From a checkpoint of a small encoder-decoder image transcriber.
Model: 8.29M parameters, encoder arch resmlp, encoder norm layernorm_no_bias, encoder activation geglu, encoder patch size [8, 8], encoder layers 10, encoder width 256, decoder layers 12, decoder activation gelu.
Training: soap at rate 0.0024, 8000 steps, batches of 128.
Data: 195000 training examples, 5.3 epochs.
Rows from block 5 of the image encoder of a small encoder-decoder image transcriber, named by matrix and row number. Rows with one number belong to one neuron. Each number is 500 + 40 x the weight over its row's rms, rounded and kept within 0 to 999. All counts start at 0. Numbers have three digits each.
After each neuron's rows are labels from the 100 images, of 14976, where the neuron reaches its largest size: "lies over" is the class under the peak. Only what is clearly more common there than usual is listed. The data: analogue clock faces. In brackets: how many of the 100, against the usual share in percent.
# gate: MLP gate (encoder.blocks.5.mlp.gate.weight, 672x256), inputs 172-255
# fc1: MLP up (encoder.blocks.5.mlp.fc1.weight, 672x256), inputs 172-255
# fc2: MLP down (encoder.blocks.5.mlp.fc2.weight, 256x672, transposed), outputs 172-255

gate.354:459467433537470523485518475436484508500483392573492531505610496464449451508424471509476519462545451582474441505478470508481522513557514503493474542537541504550551486475491482583539513440543542463519519511520494483578556583518564503531480524458557484448
fc1.354:484477519481468549472545479471503563535447559544471547505541525545457514459506535570505457376494493549476460475528549448519474424469419540505516565464435464537564492533477444549546535485492525576555463536513528476515511542433502506505510542400498500438
fc2.354:530451503513545474563468523507477473545523543490522414438481470523485526492510539469468556530485516474442509517480456518503539568541512507535420543494502557420522521530489494451441510502468628523455516492508477519481464565593499512460485591515499481509
lies over: backdrop (92 vs 50.2)

gate.461:459542480513539541522423491512456455484529500504517525532480460539453488438510541530507464568514476447484481593494476498470588485447501487463430475469476529495527496509500459443528501498526554478492499548425541529484533482517515502522578514485426473486
fc1.461:528493567471480506528471499524571495513400542525582444495529469480456502516516489521495580480529538517612479467444464469495517520483556468604500524565486493516424472543515458481530531499555445549526451545470433498521479517496509481522526489531579458521
fc2.461:473540535483461523552469481519498458426504491509538491475558490488526478510506452413476435492459476421513429535479553503494479592522559563500553547530479443537510446534553503542502500526438487501532460462538542544465585546466567535514502499441533519447
lies over: backdrop (84 vs 50.2)

gate.382:484485490523501522549488484416492422459459442523481434480484452503513433548515453538530458472549537447494469528433449430564533560469517502530511498500501503471526518494523476498448518483466547496474541499510520482452612538458547480526447517538448525484
fc1.382:530472578499501486482496457549493451528489493581497466494490528452562483564444477524528521516536522506568494468479561522499513451523520376488595392508506539473495494459540493526551478539529470550482496525501524505561508446479487544510469536415473488539
fc2.382:478469545489436503485543501525492473537554453558550544581503538480492523456495560558543486460410460511395449522487536478528489604624503527533465560495531467550495443522532421499445450525490496531489536495559501538519485471545489507484542495476457497538
lies over: face (86 vs 47)

gate.539:417556511548472507489473494465544505478503484533525499561568482477538524507501528483553538460555465530531447508544524405448473443568572531614459549445499523441532503561461497473436469524399483558504498539541548526549517528520485489489484516553509493595
fc1.539:539470535439531468517510564484428485522551473467524533450473508504500442447546574498478461503451548495510553487473467538584508487504495415465526441565475516511470479507484518573482525502569511462478484538473479495549518487494517531512529457477528537447
fc2.539:480476434477453471525505499497423468474537616565540498506491440516564492587499479500496518431476399500539451486468429480458478580456498537425461546535463469532450533467556432491531454490497520449555535522445566494489546512523465512453420489508478459497
lies over: backdrop (78 vs 50.2)

gate.193:553509515538521526504444565495530436516550537542499484519542466456502451483588515456541511551484504462539495485450501527427508469514469456468537464491477440525512468474503435471506449532609541517497523484485512534520400509508508570544507574472494477483
fc1.193:487530525574581481495534537447468548526497471471574416499528483546482533494505496507505482500581430542484533529558496468476470552520540452482478476460512476464536552499556498500462490521558475499496553447479472545513528444485489573489486489496447484488
fc2.193:542405504497532511518517533580514527497467460515453450528532492448435546485485432451485453535464569480530449494536481435545461371444504522546560529481531504518469428468445532518516477639496459509495506510461456532570472545452501564472497520497545468557
lies over: face (79 vs 47)

gate.278:426496517435530436491487499469486467586592494483501500518557535514527493503545482487486493504497443512570525464561469462454534477602464536504467540516489465539468428562490445483510526485498551499509514435436568496555440518515513476481516517493538543518
fc1.278:515568478549546568464478502483566469435417466503485472517523488519528481510478498531500478487539568477464426525467507497513460611395492556490545514443506496487531549433496560477473477541485468475522485568545466476445574494472563489538471471582552429488
fc2.278:542515431483587571460456497536454495458530540440505468528479512431517506512426497493502449534548522432523483540551444497514505545420530540502482546488542539552522446475522465488445442451514495486526455530497531507468460462480458555547469520507486514505
lies over: backdrop (77 vs 50.2)

gate.468:562573476496450441550454521481544486518493535482419499422531472545515558537442533487475459502528496468552524456442484497536482489461504503525443484530450479510418507517551482458492483456537548501470485382501475482516500452506486487498581481519477509528
fc1.468:513512479414567551582455540444482509458440501494405475478539463507499497548504530459514452439519517520503575485509489418531452468466509490485477452521459495519487496522522504559528497451498492561446486475460492505493513462531536490478533499560453420513
fc2.468:461513487512563553547561475520544491482465496478464452557470437476471504501504527538462538457449479516521533468500562573495442521459515509442473490525544526443551537521409499426457496608524602494406517573494563532542483498512569510437545457496483555521
lies over: face (74 vs 47)

gate.469:482555526570426512451453550484479534484557476428474512536503400510524474518569453515502449512615499464475506532525490536520499438500511553515459529489547489475475541501501441494505542424467469462479502476537491485446542447481476512515468527557482480495
fc1.469:546455542494517533484530529498501441525573496576543464548541515423522534466516547505504485492456537514547498503531491517443429470551551494471509543500459428519471552626444493511524485505470579490471505432491444575516517587499495519476499496509431495527
fc2.469:563432495531433528468622537506500491473535511487528531472549544437475506573557507555534472428483518470515519473449536504431497607528508467511515553581431530503488400519522505520463436428463499515416469495475492533461504458514454462554528509468475444519
lies over: face (74 vs 47)

gate.605:506554517531502453500412495477489512534491500457547417602574546501502436483543443421532541476458554441537514497429480508488478524490527501584495457498512532401456503459503540522527486497511527458466506430455450539479458573540517493461493536484538467487
fc1.605:447499546516536511491493475482530558522497453544593496509512511551455443462499443450503497506525434529525534527467520522462476439519572522533544489461516550500482526484509407554473494539499475529511555534556486492498463493455486431447493416512500531470
fc2.605:546378542534500523474503527656456546440449524533392546538612474485497509553538509536535498451495488497546468490526544520497526495491488482477537538526535511503469501550488511527505454536441443527472518479477532513549490528506499453513544466534536477468
lies over: backdrop (81 vs 50.2)

gate.575:490495511545433377526434466515466494512539489456578498499531515435518457498433446500495466551492531554486535570547452556497492480531510488560509542531519496502432502448484463445506477462420519529479551523507527477545424465515468508542504575493544497499
fc1.575:510477537546520564475558515501468500506439523499472490481493532560486507449501581538515540441455498463485474471523547409503495528501538494511485505463464457478615554555486544454469496495590438516534454492546461539487560466470509494416475458511515503542
fc2.575:530511471529465515500462580540465482486428471482599489502452502559497515507514547511511510487426487429488491459512498484451514463437600480473521451476475485561419538499537552479465487496551508521540516435524573540479564460482487530483520554538478546406
lies over: backdrop (96 vs 50.2)

gate.449:496502486501501537499559421522590513522518418496539551539481505555505519457442595427487461519408496518489497495517521551524494474417431465488553495430474477556509505493472533474444501474569505476533578524490548435515511529441514468539504484499440437499
fc1.449:541496558446498539476464485512557462515512487503513557544474473559528486452501545465519449479397501476498551499485494511541468476459428507542530527450498452515544480445493549484475524500589533499486554486473538495550553555504526484527536513560494394477
fc2.449:531484560547449476537565481525501473470494476476492469542562513524463462499463476446504534495474526538475530481463539489573447547594538536558527517550474548463500545469535526494468521602466434530522431529458444504561532526512529488454536519498533536445
lies over: backdrop (78 vs 50.2)

gate.98:473477470566520481451464505458533513514553529490471478484546535527510457487502526454544460473562462488503491472550563452479509438513477543554502527494470559426511491530458480421490535488434451509457525525591496573487480512496484482499485494517467448584
fc1.98:532496542439519527573515500537459492490473504486499509521475487473467529502477473562467528526439514520492533533474443579534479536482512481422527473514505407589516508496507519570523494492562545496562477496420502459515515481501553487510508495460531573406
fc2.98:506472428488469515514492569503454471507506578597547480436447451507555489582509422437497502456501429492538491478473474508494488498470522552455449548507502494490432509508501453546535473476500493429577554472486573544484479441566449508453468483519427515471
lies over: backdrop (82 vs 50.2)

gate.162:518575490454548504465511541477471503546475496576436467453477469556580543463457559521503558462473472432598501528469488499502477445468506447427544529518533554474548490454495521549470469530484534543563497465496495462532546453483522574509500563515558523522
fc1.162:552587494458444509440520510540482505472488476527503477495565491431522533520460497479522537549479510468541527439552535580571516451465530528489487533498508526515556503442532478479443521494467479553511468540478454521531528472577537589467574463539509534462
fc2.162:416534530486471536534494486545599498496434562521488494479508489493501484462499531504512539492491555478543529414502471513498553496512528445534571513530480472556452512492470451493523503515528554523463494473516460479543561497533564473572520508496479464443
lies over: face (83 vs 47)

gate.271:499512456499506430420566492551477475458480442484487443515517466513457457547487533484457460467550559472538529461555498420569475505498483458458493558465506485478486510458528481532587530502514451517517512526519552456468499560515503587503456538502471468538
fc1.271:540458495481526483440531405500526475413527570608536451480483495521434497462532552503452545451508422500478479473512464434473471387470506573473474458493513477510584536508435435452522541462444541502537501570464489483503498522478568576550499465566502520496
fc2.271:594524548519435506511513553522511472511500524438520501480494467496481489616495448520532509492524500539546575465524492480493515430445481560553513492577527494593520469513455552520460435450478527453525515525472496497459508516468502454425502507494521506607
lies over: face (92 vs 47)

gate.586:419539498536491508551470518534495483457517557449431451544576504584477473507511418512500477581510541527568542524533538538482484514484473506447458498567441554493447416478491527445489512517488494513563528499465460510472530466539490513478540519534489428458
fc1.586:531551534511489520452484498462463440527495444544540526476462517513518503588586493503490539473501593505516460488526510449456508422451595484519441516496505460507513529471563470503544483491479534437459485532508490459450507595453535495521571483479557531516
fc2.586:459568537565507473534468456527511540422599498565466565546538487452483430454440520528432475493540480552482482537439453522568519519513416499417529519533517475433498525525513524508445504514469543491490507510456450553521425463572522521413570454471448452509
lies over: face (85 vs 47)

gate.560:456558463470495466490432450462476554489552533524555524508460485448420497444535539470449483521542534465494475519521399491463497418474503455540471578512542459474461512518550490497511571501436477509447548493561511480499477487562504469435510485491437487549
fc1.560:467474436448551469471450517478509469584458511472561485554519514491522534415472509536530498426506495513510536492433548458458420579483504501489481421506480473509532424486489496497504529557551456574513506490451455512508500513440499416514447551520484468496
fc2.560:542466544483503534493488507633521502498416426433517502452514509531507509573520406481507542525427486486445464496495480435483483546541524453559569526532523498520485458457497479446478517493588515532570501500486481496501528495494513531535438496467568531500
lies over: backdrop (83 vs 50.2)

gate.256:462525463452424524430454439547499431486503478525532495553457499483530483434542501545552485491540520486472584490511605516474478513479497509493471580529557492534464512516530515539514463435462516460505543528522516520498451506450503466535489528499486565494
fc1.256:444494510511413552484474528546407582477492523526515496451466542551396552492462528524464498426578512516519460444515535532556466463446479487515503492555529551503523427482541527499433530557506458444490501588471520531537493521506487501504509622496466496603
fc2.256:534488452527491487403482557510422578526458546571462509562500513481498507421515530540509403464423503464493597507466548544573477473422550478562507519534487504562467544497461456498465482504490527420481523525502500504465514529502494493571528463538488479470
lies over: backdrop (76 vs 50.2)

gate.12:575521531508486505517450509533452401496446497463442550446535467445458511562471477501551374499521575586462518544445507528482512494489557501539497516589532491523499522441472458499491485488548479470511532469480491468500500518518506542476500522524537483518
fc1.12:454457453489528469498466564479530499519472461549477494534500502550524500475572574475503578515412439437520494533497516544462460474547478525486508440450540504481506468581509482523461499554446527494467494539546527527446508472473528488487462502477526497402
fc2.12:444474469514439505472565490525527574492517648568576587523500481465513555510538521608534543547498482521450511508532523506488471503424506514483461470498482555479468529467471481529504479534560537519549532483544570487503535501505471477429487489511490550516
lies over: backdrop (96 vs 50.2)

gate.2:535506439536554471449497460551371464538456427558439485437511472458488502466533539485553574491511541493480595526428566540466564550519539506461604523594529460479499486556502483555451526518479515521516513508480495420497544456554431481476474553457499457485
fc1.2:518533512479439548536498517449577533505466557490511522555514555548527507526475468465467394534508441456558479493512486438507515512513506477583416479456494507510480510438540504507555487506517581542465502492541433537471482523433588529510515553523519534536
fc2.2:483431442561508518536503546473475533522515348513418518470566514439430483548532472461513490529468477479520493494524541531458517536539538480525478532544477511486504447547550518503515569485517490487409511496580521553504557484440465461528529534441484428494
lies over: face (81 vs 47)

gate.34:554516463508542463532469516491531532540526464484467504455509484485517567471514583472484477474488523500476520454487419423513491525539382472542479447520463504532492504575532480475443493423487553517460465471469480504552548449535493468490470524501501445594
fc1.34:473474622470455485525505531509531503527507500542512467465549503510404466483514442538515454516493552482515508482461527516441433494504442510548517482513506479500481505452500485547512475492497511467486521507412585530385450446568506440641598562492500472512
fc2.34:523548453508451552496541456603522512508538444521500442579430507467490427484447487504468463530488509525474565477490535529438483504471505536519386529472439528478478423499562434535492491480479503521536541486471475542484464498471429508483543465495546562520
lies over: face (94 vs 47)

gate.399:472561446516447459564486467523532576519392543510477506490579567519479521519475458483570449558533488487520479579505543449495507524508536510514519526556500492544499501523476462490524483489503467505436485504500475473512489545421468508483451492455538477513
fc1.399:507549480502469529515477486543566553520450461506510474452521519480495541443534497456470521574518503504554494562542510439519520498427496489555566560563517515518502516529441466508437553484454407496505477517511473499519505573419447515481505506458493459507
fc2.399:546489490540509584516470491526559467501427419478418508550588511542440443439448509484551422510551514525513463461511502467551502526503520505551552493478571500470526452441464604551486508465555504538426496604538457489499490523480535493515542527493501482528
lies over: backdrop (94 vs 50.2)

gate.666:460458480471482529468484472569487519475520504508526523467487525520567596493483510476463493455460459467566497514502450502487561549550555557535532390546449424526528515531502471512498415519575449523538566522490505560630531489498538514516549511510530553437
fc1.666:495463465436482489512509522503469527488486487530539536525482484527534557480444417489539502581430488438569491432509478523516528570468569574552534521596520450471515477489474498424523446470506506490570566564481567517566447557522492534496499509465511544493
fc2.666:504518477567483512506492499494515482518494482432516501482538554561505478523544521549500522539496551526499579544482422493528458457517512532550484538546492591488557501502491411494404567494505579484501545492500472487486557528479556469519478445535493478446
lies over: backdrop (79 vs 50.2)

gate.566:504542413491482522471444495520546471521551469453519516500533578540559486412528499455513522498518442492537461506493453468545499520547521476483502504532517600519415518530499454422516459494533529525488508487510508478519536503487484460537473484494544410527
fc1.566:464467522455521584513501532511496472477521442470525469489571522513536446454474508450430542584582452530519520535550517483480509524510557491483474508518453484452457487545506543472558424524514463480519539499489520498551529434484503520477491547527534554513
fc2.566:555510558514467470467525518535525501520446483521520563494560511499530530526550442474462485467516547570481523510572482502431496509463485479547520527428459500508505516368573516411489507463516442500415447480417539499518510511474496538502499441470533476511
lies over: face (82 vs 47)

gate.644:402541451492459506479490444482495473513520569527491533455460507521482519450486533474533479502517549486494477468449520452598507473522508549545502503386465543431512542467433475494536473523488543493461545529500558572492547496447463446532560503406519484531
fc1.644:429569456500500432503408491492468503503584561475402461531467556549560514481477443487550521503480543495480486467518537461510507560432522483548524412445535540503502560516504512483495506505503518527487492454491555531491523510496475462524534523435510457480
fc2.644:502482554593483472551505473522553478555468511512415511442511501499540465517494504574482446586509507493497476565492456527543491481464568594499510467465486490482484513532485526516500545493498571546449474509533465524513489557462472526486549558522629460544
lies over: backdrop (90 vs 50.2)

gate.321:493480532551527476553507464518499595553476542511469438563447479578471496542501553474453618492509466465427532462464483470491449416508405515510451575505546550538542493559498469463513529500432500545543476467559494579495485468458501544579521448476489501530
fc1.321:510517451417519516524505479505434434511484496497433560451459524405484503489530391537552457524459574550574526556503496512540547463506565528519518478472487442444443469446457474513443507518530532445452509531453486470563466522537469398459485524510507488438
fc2.321:547508483555542481521494486505502501473536520483484582514482456473524393538516469482441519465507462503540504559565424517466481523478495582425497420542540461449473502479481462544471504475482493535423511497421488471487471455529507458482466518483481533546
lies over: face (77 vs 47)

gate.126:533530442583521495471461447512498504517524548523499539522483427570586550517547486499471486431480452442439490461514469554442516474540490534523414517481550473460548521463493461492527473484500487451456512600524535461590499456492519483504485432530461384417
fc1.126:428509482451487573561549473473566510460501512406514481457533531507387488480476460469501508513565542469509470559521431554486436472419493505518516500555423520464512461410482538503501505526436500495455514451536521504427502509485507496514432506521529572547
fc2.126:536579424503458526491494501530491568478547478484517519484552517496496498489608390489522485459558547510469455506490519535504448422524517498554483527472499523509465479502478477493481459481545598497468417427544508504570472557480465512581463546483544470503
lies over: face (75 vs 47)

gate.218:464476503557498431480456533468522541488520468472488443461515520589523535502491519606488449460549485510448520550548578477494500485466461415508526456501494477593557492608478485436476534543437513566454565448534475503464489484516489519537525591547486481548
fc1.218:471471522500563509466445487544506482487552512543532509588525545539503503460564523532465542475484449488489461471622568471473454494474499496516534542469488547527468510496531509447520547511407499538539560509494499527446549514429463501530497485512478477481
fc2.218:450506534538514474450463455494551549519499454526492451509536524499471498466516507534484490521470543483484501481459507518556523461473512477525522495456491520532507535463527526552453487498546471505486500578548498431461490490475544436593589511543550417527
lies over: backdrop (83 vs 50.2)

gate.580:504466467582613461472503545479526473508547541478524492584524519497479461540468575454551460482553460540530476510528453502515537528515454456467480576499440529470471513520513472520466521499467486486475546534517452467514530475492435513497502573462505475561
fc1.580:493482439498496470465522470467490514428493587478424473480577489409527542502502518543524427497448529481487474475446461464515527414544543531478492521482492495429461534453519497479446492455461509457499511465459480592454493569531549500588490487428491548498
fc2.580:480459495524503507480520485418393486441460497518452439484496477518496455575460540487546504525487526520492524532565434541594476550586556452529508506524439542494543478519409492520510525530486470490513468475525451537466486488478477543456509548515454439453
lies over: backdrop (87 vs 50.2)

gate.652:551604450463464507403428457545525488539480479519458429552456479430499458468459515505511475464462512528512495476484484499566504523526484469539516529435499502525512583438446499491449469450464477457515512559386497580513496536593555462510561509501530501515
fc1.652:443426510573519499585519460486498472467530459485509520503517555592548512499576527553524560486526511431512552479461528494482561455505490529494488508539514477519501473493501469475503549530471518518440520393572513501579405497491426541555459478517502479531
fc2.652:547527500490491451537478547536479574474466515483448452569532481535567484528475538591454485481544566483447505562474446413504515544513475529482450544516551458518549495448484515485455497425563503537413459534528539504524424465509500491550497543565531463557
lies over: face (89 vs 47)

gate.603:484510547509519553531456541449510456497543493437498501547453454527641447536506483471447557543523478537470468433520510503455445537568433505550498566513473508491544452515489501448441526475553505380557509476511517567512484488547535477524485510528480541551
fc1.603:499448512537467544423524493449586488479501525528426376566487423541524512436441526494473491465554507480452496525560551529513459405475502488474440524516526484525505475473449540525441527481520498505496508520544512506504457460519483512511480492513442527535
fc2.603:494550463483534525502508467547518536509512508530439529548590517471530593464479521491558439464470492454485494535531516520480513492453486520477490474456523500510488565557504521466505442574503499527508442515444453522550503519422447436495506569492549468461
lies over: face (83 vs 47)